From a checkpoint of a small image classifier.
Model: 3.41M parameters, arch pvt, norm layernorm, moe top_k, num experts 8, widths [64, 128, 256].
Training: muon at rate 0.0093, 9600 steps, batches of 256, held-out accuracy 100%.
Data: trained on pixel-art sprites of 400 made-up characters on tiled backdrops, 395000 training examples, 6.2 epochs.
Rows from block 7 of a small image classifier, named by matrix and row number. Rows with one number within an expert belong to one neuron, the router's apart. Each number is 500 + 50 x the weight over its row's rms, rounded and kept within 0 to 999. All counts start at 0. Numbers have three digits each.
Before each expert's rows are labels from the 100 images, of 14848, where the router gives the expert most weight on average: "patch colour" is the nearest of a few named colours to the mean colour under the peak. Only what is clearly more common there than usual is listed. The data: pixel-art sprites of 400 made-up characters on tiled backdrops.
# router: router (model.blocks.7.mlp.router.weight, 8x128, trained with AdamW), inputs 0-127
# up: expert up (model.blocks.7.mlp.up, 8x64x128), inputs 0-127
# down: expert down (model.blocks.7.mlp.down, 8x128x64, transposed), outputs 0-127

# expert 6
patch colour: grey
router.6:412431442540480523472461492541563425512415555505458510468543514499463528538478477550410516557521476470550497385494430455513469437455554449437445511449445441549472522475616452447416556513450509578440452527448577571542533507483615562468521444511436507431506430474519538563515587520481500463527566478465437529461468488480445589411474467505586435452505500575536517403547447465441572482541
up.0:385575398489438436553555438550490599499543431471502488526451413459506536541523520534405499427486489509472574477496478512503456467506506529500452487438450507479451535568425447470526379561544423511364553543521427506478462488542488483424534506456489538508540524492486501518517405460528522529484514470498588415437514431433535506566525488527547558547529466485376504455497502444396446410420
down.0:429499450636481602507525414374483490521569513478479502523529498495478494551627427480569473475498480441512466473491560482468512570429496407523544493393475517517497485604557424587517497489533613485517529446440550503516484411472494531540468498465522436538474535534455497505431570568387446406508491570466570479523563521501588483536499500492514494438425512562491542478387509495491549512535
up.1:592490494485552558443522465483516463447548472524531584517451472514423399603485425539573514494430465467488452615522567448586526482535523474601481464526452399523513547601498499545552464464461401481463586456478420545467490477563480441567563555502460565498468510439421491556570482510468540584493487472483474522576459491471548481460499482490410535472564476540484541633550447454581486501493
down.1:525439461479566538558556529506444508557443549594551526420532579484501500531544525524538428496548555432549484540479421416458440482509490554397462521424551526521413514503525577498478528523503570517420374539472524428489512465490505474542494524574484489441524528460452496459553472538375408531498489483487545498531627549566633513407486485464513490502443506440506569489481509498507367504573
up.2:507494501478526449555441441524470483495440451377560501527413439454480483391495496464551510523512537533462500568561513453541477556507443501544541517559433590425564538448412508564539476476433469503449410505557506507515409542584470512449489529514552514490501502546434519551579487486537610548536475511540565534516501434462502476391556584510548560526436566606578489544473431472583438477397
down.2:549467505486494487414534494447500501529485543446599527519455552513447498486358409486499490515572512468509511519703580481469495504452415532546463502538617511447555599488435524444478494487460485511429477551594469537498491664463490480435451567476462487513518484465446497462500445594419546505485498443522447483572466558620533513497493479423486448535522494576490491515485484493498492497529
up.3:504597524515507524543444438515512483556517394458505525416531541504562458561504454490484480435500545547496575537499564464453466526540507431503485564510329463467421440551482452531567423565504424436378533554502526478499522437611508441505454521521393562483518513489473482418485473525538597531554537544555526423486533380456545520527532607462463473458555520482459528440512474455445521534497
down.3:580517536428506487439483446465520491430562525550439429551501577503451498580498470497502518404494451448536555465542461404560535495527457555546392492446525551497542466467537500513518581482517598498481571553527479547480486464486499525432415567465487547649481489540455501424376559476486365598521513531538522460558550448440440515507561579406505551538416535505496480445489553504495508487485
up.4:521556423463418519534525529510412450489587534450583546402383451478455521601529517560519479426449483528492522546577506513426539488577487517507527541555485498452503530482524577488540451472546533441527535547557527490482522510479528426534574541478520435372521456482517537563552485496574509570518551454410468466525548442432473482498534473566455561493581469347607500607482506496460541488536
down.4:553484459505458358436493464636518496498590472600419479446444405499478497560460500470549508471490491492484468545474587508493499514539489540469495482478550475512572479492475480515512516562544421493553547550454484462513526434501499397617567547527483482641522467451459499527618441480585524416483492452463571501459559532535504499573510441398490501619414537556496497455515470495497481475436

# expert 3
patch colour: black; brown
router.3:571612547487529421506476542424543562459500436507512540424446566503544515556494458496587548413423546484487478459436614474554470562480579516479473522589497528503537463411518476479539504381512548507410464476527483532508384530397490501558548510517502565536506478471425522531508582454543541558504517487495552459480448447441441455513532546475541540531553423517484543483547540579550611425587
up.0:476474531513493549536386468522541511556475615487507480652476468545524502394496505434511590483468494473524473532477489497515511494460531407510467533533524518354493522450466494554598563574534531487527434518592541476532478579547495515540512481499503467409519422598573516526496524492536453492506489562484427440436482431540510483534439451452473503453472442520485574364584392446526424499486
down.0:470440455497528491438485489479461492474442503510471513435493531505519496498503492501450492480542510519468362573509582521573443518496492462591497500399527513523542495499618436507457480487512530497524462487450537523492531495499500510437662421553548494484527469332446500520650466537426459541514497483458674491549477501522509514470521490515530484528542546411500511430416521504501649505534
up.1:520509463496559455466509486468508543465600451488539465486500482464451549520473534540558439603550474553567463462435456514478506586468451538452556488541514480451477484517556526667510541518491558402464440478581502530514487482452516453486497499425436464517489436654475492464465453465647431585497517440502498488487443485445531448542543396509553461523533492437529567620405460472438483525490
down.1:574432471464524539426528462498506501505427509456468585454534506509549498359459430530460481572568518453512507465305432315572553537535497539503436505562518507520525590464495556461584518466482471539531518475582482542487551495512496498459583606525507466502471495577541491502545500517409471520486498543492480490474457528499488524493529501560444499381411534560504464554519532507502420526515
up.2:524463452563518493517614499509442493500505440422553460435446513495537416660477524568479416493486475556446481540495531535442466480480500523501520476498451535681542478490523529480481465486494487559436498490511542565486477599454437536431469550538505562494600519357439521499473508525568537491561460614438559495612515610517505509489500517488493521514454486467513459535564475523543589522558
down.2:430437503539517421467483513585485494536473499518578526498526514500490497620475473496495509472533488598489537559504541582540465513503493495431525502508606506514543465559529366492352484487531537526512446491461506538494504488420499511421522403582543519417519482355492498486647512504478488426487500524456610490410440527484529499525538491439496497569523514403499494439445498503499646489478
up.3:414534494492462462465481464512455488584455508523491464519506520518573570527331549550492498643603500469550518473539494471509452528466516532493481497535453532571533507505479507453555502497534520605550455490437500493519472477551565522545554505413518523413453525546547548514451433386511478539534356518484443500456490527536469518564485537449477487357521505557535483458513441570522409491636
down.3:527518502518456504444507588482423490447527525546500453509459498492533493476419589507482457493447486409482552533507456426519455526615475416532484495489445521499467559476484705509415469529493522498537483528577480456469579419593491487518539470505506523517544514527515493506392407503579379498499474533582560485565529466448566511434456498571449501514385469502494478500598520495502479543618
up.4:484436504507559549525492427457556497387406532481500507551474481568508461554519520462451463537638523531480509524608582457520522478484535457497501576507495463403514473459500591573483564521515469444497463583516492452495492567505468523492527462501424586640477519551560476541407517486575555527518465450427510560432434516422474501403506599481506483517578515545595472484428501468437585466473
down.4:509491444444490645435463414513460507446415553573516444431498505506444509467524549498501513450578493469515366544463515418415434491471577491512314474502539469510512503519564474503525534520452629482591480496498501500495475509562506560461467515512496487520535472547525506480500477561554542508488507517557473504514579523461481525513464481526466528575708440405506536495458532499503520505451

# expert 7
patch colour: brown; orange
router.7:451540492526517475622513514393480529482509513535435420473483543519610452503457453471481499476593409505476517427521498438579544495416510541458564450513443588469529492479435471499512450463465418545378469495533512494436470501464482480375548427408541490507542435494574527566475528463521447552544462511518593481517475508452537527508547603425566452556400559513448587523534509545428460469486
up.0:528520547579498536531429461589497446449542461404533513546457468486501509551529464554473438466577474496567594342510472495464444561444483478464461461507453534512560484493504535495492564575498480456563584550502625603475422535421536435577445460539525443437431544470492527481534575453507519344479552482444457490499549441440506434496493426546514537451501508505549485454460438505438503458472
down.0:478471515572473656373484568526518492563414490442550436462487535483515496498464415512453526532560484477498625513435554487527475543533520516379498509496443479493501495551718488491590479495449479513528509451517505482506506521456494503391466503468498460495480537583462498486504492496386505458498497539520588493549568472476502513556482426500514519512430490627497484503484574496493390507462
up.1:462474485549495577573432467539479538507472547687523455498530445533510552516621563462462483452501456450520475586447463526472491432547480473455496553541515533457500494488502470510481503467531526468503576509509464447505482533495423562452542493465427468440522602447516526376428559489501489515579547473478481505571431487488452510682491607532439526546482530520520473539478483560410548400523
down.1:481538576504482537597512560461530504492593457447582458502507594493513498562612499491516516482527514591471501519649354477528441408502519539433498482562533530478446505466414619482574531463470541465482459515470484445489498514545493494463534490410426479497451494463501501472460463580567455486478496558501558498527397500527400497472629493462510457523416519449499496610426435498497504490511
up.2:519441533561534517462488566487470552427507561497541578414440568524535495534503512571557574397385552415470493383499502504539551436496575495569442537531513438507493438414468532474490470545480514430446599536557542591474479505561548486537506523555396539520490562436443489450562500522504486465405471545542522416503462469426553487561532564510528500437477493395447475449513435462582559502504
down.2:429563507462482450354523474504515506408481537461516498472543478509489506578416445500491485455487503595495530436548546453524499567459571538555474510498466499531549575511533534515446512507455440521546519582526492529498509565473504316565486364651510451508538402483450501495573586447531544541526507417544503503450459509438420509548481502462497488454578517463506552495480455503501616524526
up.3:477549531556464583578492518387502502437441506501477498517439577488457472533651489503480506572450522493558582597474530534420433537416520557437560546494614467532548504446424536481484508447500509500492479470452505516549473480447470488497562474421440459525565466564439503490452521464442485464483519511489510575420643543538521522515510552551552451558604428519474564480639525487514478465523
down.3:479483515513546421464523488610501510463505496545510410474474544510480507422463478494490536501379512397534542527564578550556519502622530557512422502425379520533516524473582475510515473483500414498454537522478490524498485516558503366471590532508457535563498500508414506524537591594531518513504499603450464478457429487520455493511536475364544472396519524489507498620383541505505504492507
up.4:492527527463497508575529590435474553488564495540486484506490572450501515449598365501450517452394511446518568499581540466534433496410594523521455496474413511540532494529497614475551497514551528491460550553491433422520530468548433511530494565473488544611525524635492410570442553599554478536452468501548550508441522544526609524514437486494453471483539484537532555442588453483517451496498
down.4:550483440508475550544504424440501499570492517425508478550457515477504494534527405503507452501452499365459573474610456458555473471578481517551536485465484489464451510493527597446428496499516459510487490490653527428498445455471497471561484571483475542532454448580529496508575481443560522653500478483466565490573667486409482496541478524589467514440434434471497505439526585493493492478484

# expert 2
patch colour: grey
router.2:579557409596436458459498464494457449407521558526553540430438438544491487494483573555475589554521415417477522601473488461502573549495483518458490459521496500508470503590448433454552535419511554582594468529486534498474474551571556531578567495569418492533441456554434626499450581533522557453457507516517498475525463484466487601473592493450501569567498467542514549471431522500511493461553
up.0:486518499530471517476496474457576465506569486542517468587569510459453561513512389575509501477581476543459613568523413391427498511470488471594474528521497395502471385512480478575530392476451474513436487455487396545479491477475578459455470605482487580490532510460400446502539509467623507501469464537545501515504489449546497466562568491534515554480505463543554435518418500431490614451509
down.0:444466511365541504468524584553517513405440452509470515485430436488469516461610474510630496517515515431501433420524638503571577411494460575461554490499533510516507483506545529504522499447584496534386503476562535550482477530470506526526547586411462494423488552382483506467473518493405552479533500592449444519489528530543452511510513545458598467503510490377505504512450529506510573520511
up.1:542474480543546501468516531464450516564554577483557510463598569531548521527561571534491477506523458489434511445450524505522456445507549487407558429541579509468520554582483482522462442428562528527499529486410522438548503525560492455575528472433460442516543458493546488442480431422457403487551532420495456429399620518470491541597534445495557564415474461550505440559644475480474531568550
down.1:457507575479418506442505473514480504500538484573383430580445397494515505583484568500448452536418517503483634523392459472504453447532466552427472507522469502500459535423439649559579518539477449496398519551489456462480539480516503417489456605552511528531451537518539498531510484476537426503476511559561526504604521452490468526451474529603457463550506525526502522617450415503503523478525
up.2:545487530467436541460490466474493600488505519559456434471557586470473511461624486523503505522438511563502564479547474408509459517498619504559529553471495453565492495528538343481464345534460462539494463413480480429496569516389480530530539433601542578538426505461527492498578469543460573430414460545518494432575489517493452520484480546482505460560458509574461549530568482512554488489482
down.2:460484508539454513524520521466519502547580505464497551609523602453542490515494484508476438481471528405530342511525464540524444427460480456591491525536571531485425470511517506549487538563536541547421416539544506434484524483549494492577521457412471502507489476434585495522463513549520374417470480461499513490450520456459514521481511464532456512571510575436495515459647545489497660473384
up.3:407607534502485478522473586482441607624538564562452503500471503492454459506512542529502497491376498455523529463538544463506529442536525409507500500484507440463520493471521417511468512494567500535526483490499459563490530607572472486546469512400541541581543537445539553567464509396442498475518518596502537511493388620491468505482468529535525525479480572657460478416492460588566524534494
down.3:498537420421449362532439519519478507477587447521504525448416491523517511365381542499543497532444512543526537457372460470472440467370524461539604506456562535524528498517472547514395520497484567534403536544537514505495496583445509612547517434522623549495515548520479506517443474459489526561519512535552481494501605464444520470527498510429497575480510515516505530430543488506511521507584
up.4:439407478456441478508483538565552422511471486441518547598500456631554560485609607424533559495557438543455464517529502515423491503455502636460504535455512484439445380410517634557547527473469436450511506475572503481477520519482472479521536501489531501530499533437552518485470520421456552456529536462425464521477496503513460450483506449413509542411473376458541529557522482528563524462498
down.4:520472664441486477542490409427546512487595530498547471521544516502497502522521518516449490500539543452498594524451562496416461435548514359504400486519453506494555484432525489593470460485507585489542454534465510505497460573504503495566375464523523534463521600544540502509460467432625450442500501438526507516442645483518473492408444480481535444478521400576501555470465507500506499509555

# expert 4
patch colour: pink
router.4:465510504575531556594423517393408568497447485497445380470356547507501454536486444557536490525428438520536554491526527489457482458516533504573512578551414513589441405447484496439520556435498420542559483434480471580518534510480507450453541568446609506492552479466443547547526527545552566511446550481487465465514491419541507420467499483537432454444476554507490450509552484431438437450470
up.0:514441472506451599624453561572473495490454523493453482483385523523455411476571445472447576519527467507524453466472500526565537438507469518416413541450484481489497521487540420511478519556478488546482459472389504556450518578454494496544588502445503676546499466552539523480471500422428544532443555580452454433454448518553431465537427583573426515534480485433432513533487459465517551491497
down.0:530521581353482485435493454434522501505538451552429631508516513494493500421504442508473491477469541492496498468421547525537452512428552503452466486472559479470536473515510346458497467491536576498463495493622503560519523538429501516683544542623595460499476465524445500514520551514569481548502503469395493489427574541482501487467598490532504489463461488424507455442562575502498510498527
up.1:518531528488458525504510387472549540491459386535495577444537617525480518491469528565503455508519483599472540514576496389505478492422469513484558473505519534403498562483453535539476528468520508561563501496497507500533451467472547500544517646344513521442534491457499475539466618503597543493457510538422542562612566527542509482535562492407516501464476497457504510399463412563474489578510
down.1:601533507567518597411502405556470488494461489460478498561498370484513493445381436506496482465509484415460559599522554543484473530579499515525514488566614512501461447530534425430451508480511515490521313519405502435500484492476492509517499509521541527536462468537437496494552519560399499489506492574533531475471565538595509486444493447489462536509627506467491557483572571482493572455479
up.2:471457497495490488547539535527500506535522576502579508638430482565563566476483560508487493443546512589434468443499497521540553516451488500519465454474469518397516464529497513497483464482443526552474517514539449375505470403464581425541523463522425420569565503470566498517353459560407460466433468484576462482589498480429527508505541535447449499465463480512522579539502356430565500413519
down.2:472385529457530510525492514572516495588475488375459458583490460468527492560569586511519494486462477559495505533493421470433541555510479559570502488521513493494502484460453481465472493490496495505444504528510460455501492496549487555528474512489476542471492484571613488498317448549582476525483487458448657505526628525605522456512534544475465490463383458518489477398399512491489616466504
up.3:445514428417479428480427541523514456486518522447486449600490520564467522434479564482431498489511582488427498463480467527424481477506498501424474489552543441345533539474514456491495533518464507599541453449553442531548460431448600462621479456545560432533518392521520487493448469479477553506543578401493466459508555485505475490547540536478460605490472486629503494388420561525538490485465
down.3:536525505489465493465472484526523504500444482488488536580470405536492510510465523520501508552575466477479461470415463443379570410454510465525644491396513537470484530476455533449365527546512574496516413422531500517508536490510506531512441480353517515551526493571501507533489526463542516463514516509527664500518446434403541526557616522578498485537408494551512501561461466514511616501472
up.4:453465553507486602450529488491561521412567471452516534458460442448500588603502495506501518446545457493549533609502567528442496501512533577390504524423491457490484479445466494487525449541509472477433589448402427566561510467422523546567501486435474529553435480479375544500515572422505520432504475463427504444536633533462527452481475473430506518562476506371548505478488565508453461441451
down.4:560421453495573476449543484471518506506321510550494502423568550526471508486472500503538474447442500355488520573495486396448541431482479473521555494550425512514498608482484592475442501477499482509486549478551502510488429449562508482453559530560462498432481611429499514482565567584556511524495518462509634513480471609431525532494538498578517530439445499503510472577394428516510500516529

# expert 5
patch colour: pink; purple
router.5:460513536434536491409480484490484505473428494455489533524413511507481458513464452526507599510502524553546552499483438424410566524534508552594449492502492554385443427557547552595462517403583514517523502447508512498434526423553435624506519471475507585563522579511573572575441471500511485460456516551546464444582358500534439515506495486532464529421459435457490549526404461527569524468509
up.0:550487523543464483535492577547514435576549562571526481481529539520506520467524466458477491441599564483498559364533450507431399402572557498470403567541534491502529561429471520539509500475493419482491514513414507515523486496457424500564477526507491581462488476537550475530516536491598586455543529428429542415486542428475519495497553463539609458507634523475543543595464547413468563484562
down.0:384457512488478576450484419423502497512454545462605447455523434490551502407484533521469496458563484564498492445374563449521396452491501520485435490488640511506558522518509476542488484481527482505491482517506512447503487518509501457469528514514525556442488412497509501500546503554509666461492496451484470503511620517512476498481570495543498489611703442495498511527405520500498588491478
up.1:478536521577479503587489479497405475467568573430506529636427465583484450478441567534507568422504431495474597392604435423407406527524512506482609478506406480451448459442514551470468513553415544528448496520511481477495467502501507504509529576474483545456529479397482513497451491413416460511556549472504518523481429494466499438488456509548468427483511557550435572569541480501445451519505
down.1:612626470448470549555499579557486496480598482462492477474455490493450504492454459473464506555553486578488479468601581506449598490361511420506488490461434484488544502485532441475404480467532580531540389490492506561501520521502497563592485448429622487497488467580481491499434511524415415522517499487523426481517608448566506469519496510483475517506385450475497481525504559493498624518498
up.2:454529544462488439441522596530616494500572471466490494560458468539428579472548543510555593440551446464513490445503426450500489471495478523526549477519501609477452409565524474553567450521587589509471580518473418531502479539554508448553471422557477552494439489427562478549515499471514535482543512542513475465433480463516546404510362458397531504464378541504526542583573514494543486563555
down.2:518552529373518427460493479566534504567540483487582491492529485491523498499431423509485469520467494420523403461364489514603579470477512578552632518405446517497495494608615438518407529495529576501441551490579493513516520435548499507506510448529564536487525463573607502515552486572510516490482499496508490502448416522436485510531458478443467496384419527476501506428562549504497516504420
up.3:503562590479491558488378521559486435520577575471465456484514497457521520452441459527476500479523578446428497570553547547542482498489495445436508526474551522603537534524530317457443522516521512543471476444554480489523559595454541443587514554434437563439506512390549515517633471545411521531441557532484512414483538470461497469510465505529528437509484563485452527598448442482506444518481
down.3:518466556513504558547439393542532510478604537540340532548501647524430504522406509516512476496485524486480420504536477450463523533468571510508556489488506505456500534432575494535462538492512457474494453471469482460514501522536503439502529389545493566612436439616433499479517542592600509604516508455373395516464501497361474518503491528467483475499510477462503538516553458514504507507540
up.4:553471435538452473514514560495475454541598490460435415557540497562480557469437538505520365547581525493514616510558523521506509561534495540559566531460593355514460486545443455475517504552493503539444516544547527484553485542447577427512541554609486424521455503461521447490492518420547506548512412512522484537487498546440503459483615560470496460569512425423542591512506519499442396514555
down.4:525447419564531443457474475489538511508541519552518578435476530504538513501474490518528475545509533525444470519486402526501562484489427502475407507554417522526530477522483482402454484516485443538651544509403543485542538566413511582473570601574508500456555497452578512456337514498502485557521502410422503531426460617508417479474531421535494550507397546555513559449504563514510485493504

# expert 0
patch colour: green
router.0:529538535513523438452509489515476427497504495502526432456468425450561458511461495468398522541524618484529439551498586581531377552488514476486490509448474461498454535522432511408487487487471606529520544455438554457455473532528517588559433571548528563469505541478369425459438520571537456555409552459427546542508538442546470471495462444596451503574510568583567522564445482496457427455517
up.0:527456472427459490434570415535520555594608488427470537533517466479463514480387472506539487452518482506494456439515504572498502483581531498492472520528474519400492449442434438548546503501435541540448488440589486565407529574522507468471405557442496560495476496432484518532583500414562466588520543477506552511402405469513563447544490547561554503597444508589532471412492441506461429579496
down.0:582473492501498503534521520518527500485406468519452488520482453493499506502426500542503502427391508505452374548458379442473524465369431439520616501527597531503573546464472596481502482539494464498450581455545588507497465562568506585478469564681503441448526543515530508450482433520529372573530510531505452523513492533485516528529429492469559476489585547525504480493415513505505502505498
up.1:538419513494503552523470440478370502532462515518493524554570463509491474465613497530447501558459463559477600437500471492581484579533522494471524497546496479505606472505519490422513555513386514493490595484543547496529562544444467548495510432491484569469562378458597475570460610442470557545579487430582529501536374489434414532461514518460510530517528454573461529499433502462443464458443
down.1:507443408495493523551484444559606495515463493461473522445402510490491494555558502506487421464561492369524523507502423446430585471603471624574493471521482516487505528483530569472557486485582537478567467496439521467512516568460495397527551456447436442464442541495452497471617545484436549460516499563431462486446577528644551487499472435569492486442599515474494467474557542488491564516469
up.2:533513500487474538541538576497530551424546501427543546521423457428652506572494590537509523582533439513457542430466563556567473450466527507596448495514426422484517544491436470543510524559489480421431461606548531576502542499526497479491525443450451474506446489495420511517500571549489482456487473488521537429439470493471509518394442457432450604463406403531491516507581570535516577571475
down.2:443412475540483474483502613473513509541467440576471436481530527452487501350564461508480490566496556497540367483422472385500532524495498480437568533549498513512403484455449615538572542496468500511523561406514458521536497445495511493637652505415461564565487515523528506492540499398469500502480489620540496495532470488469483536443517456520538517454485455510506457434536559499509551483542
up.3:469519600480587494473410464528555535524553454512524502490566424537495471535469478521432475471484599636443471512479517460453522478459485452565476612482529450497548408515603452454586464518463457519474527500567469648457533575606452481503509531411491503488481522523493483574452491532451409529506526485504455402444456457423515533529552471474439527573509538489397417515490448445559475462493
down.3:550551444478514506428508523638494505486484508552513460550513457487466504552486560498516515493465490447500444578457374509455519591439483474463475517431584537495470468475542345505638499531496483497564485527478438556514489497618502428565496459548497546398530483398479505442533502450627495449511511493477512505366451497416546489517560506406544499596518557558501535451511526508508493515464
up.4:416519453478523523586475510499585604549521482546491577513449523523560477490553492524475581502404451507534518409445505474575474500401567593494487574494503492584574570454492509438512472533485467482445540456556473540545485454596487527489513474488543418516460477524399563464530476314577500534501462522550492454408548413496423462422500542493491500496445580459535518483492466500473516407553
down.4:436622674585470535521435511525498492442487530555580421466514419535457489500484480491560471541418495580468524558523435456429498502563492479496524461519574453466531497496523563554511525464557522602489450453392470590521502420584490510394480542418618512477397508495544499459450513415429498487528491516526386510575494473497518500428525474532483458456532494552497519517532560498495491477466

# expert 1
patch colour: brown
router.1:506536511484570513472485517576477466452508591525448425492512520450502533419446543489467566459444444533476463420552442466507490537390489385521521450410554539558523572443569426501594427505499375512439484516544462395502463552446585541522430524570585448532459464460503472405463456574566544537455539480528435556505550452485530547537587515481456474521477500578594460541547476492485463494511
up.0:529487523497487447531473491499614469405501522537508503393530506484550526493476551494534492546572486479532467512583528513520533485524579497408463534545503362484457463419547580528463563527554573561532522549517480485473497414432554569466442396553447533421520552494467484544559482509616478419444464433426545493416493513428461431382547490525505475584440520446525443472581427519478544538525
down.0:420510461457453562387448490533465490558639487602457487502504550514469503493380456494560477489455507476488411487454559485466477424429512539505539505525634509503521443457478411487453480535499545496530543491439515470491520548470498486386576516593607547565539517413468494501566424643477451540503504530554550507469467525519480506547518509484480479504620492464499507511403443499499600494523
up.1:498569507475521484615452495511486401523418538438412528527571403467434555516537422581580486446567518485562581483553545554503551550490463519581489453548474488456483470520461481570557482471465584513491501446492483497506441484437549519447546473578541504390528466468552539542519538430420409495521467520471448503513475471532516509618413519592439461481480468565452505497473510564452568422615
down.1:613598458524485467521573454406567496452640528525522559499514505482519485501507424517515472460513470508430525568453589418540456483454464609426527503545397490521510499489404543371436514486476555499521420591481495512473506438515494529573573493476516465629516441492425498483560527462509475466513491580449476490527465598511545472423608489440538482470554559503492494543457474489490453516448
up.2:521553557452535505542512511556497505566572527462518546447500527492438573514524478490498494417437458483518619553580476579494456549582492505493594470529390463517539520542510529483497508506440564500525556438466445568474535481454571521456525556481478502472560605542451492421371543449435509504476493527491516491516596469528520518537469410535431439491551455475545543450444460472556402436680
down.2:539624477581480456482493520391485490428518401412403465441436434464532498514562497507507456582503502442520503496450562462582565535469493487541479505512491490439468485501462486471411516497474565505474532525550512509506547526524502503413567639448463540461533518720557502493517471467481475503479498447583516505476479501516604467568519443543532567454553468413496481559537531498503448499413
up.3:489543448495483414487501422533543492622465489475423445595503469498533456489515455486529555498635471482554553469467419525553500582532500472471584534457475555424528471544569490580493500470532600532489513491479541560477441566623404511446505442525507680499537560466538506590528547442440511405436445524473524477490442490456494464508474505446543535446485489571514458555533502555556515546481
down.3:398509506540485375514480527515502507491537525445516528550549427497427511390471464523501476564376472445516519485479455576488481571466469507550534534478515538516544554513592575472455516492437515499552427466620498523505513560487505469557532466605490557417521529501514512530471474507638543459507510416469419494367474497417530547488415447571504523466443503575502472560599419502505569512454
up.4:469527435548458471464485428484604433501472492514496424568524598573472539498541495433530477497494465528434521577488487583501449535526572516560488474542468502534434536479459518501394585516551584522467563549568495553626540474567525486519541475504516422518497491472446514481469564522523546532487431511471461430598510487545544362443499602506500466513467550590525454531486513575375521597421
down.4:601444526487414474468487516655491494500612506590533476464509399472495495554549553510489492432498472563478455519522481484429528507489481465485480481464520525502504494528505468471658478577447531494520497536428488505493493520457494538425415549615475504473458485419388494507436534564492385630504501513416483494521525506413520519536617501475487495657488498452497486494460531499497460530505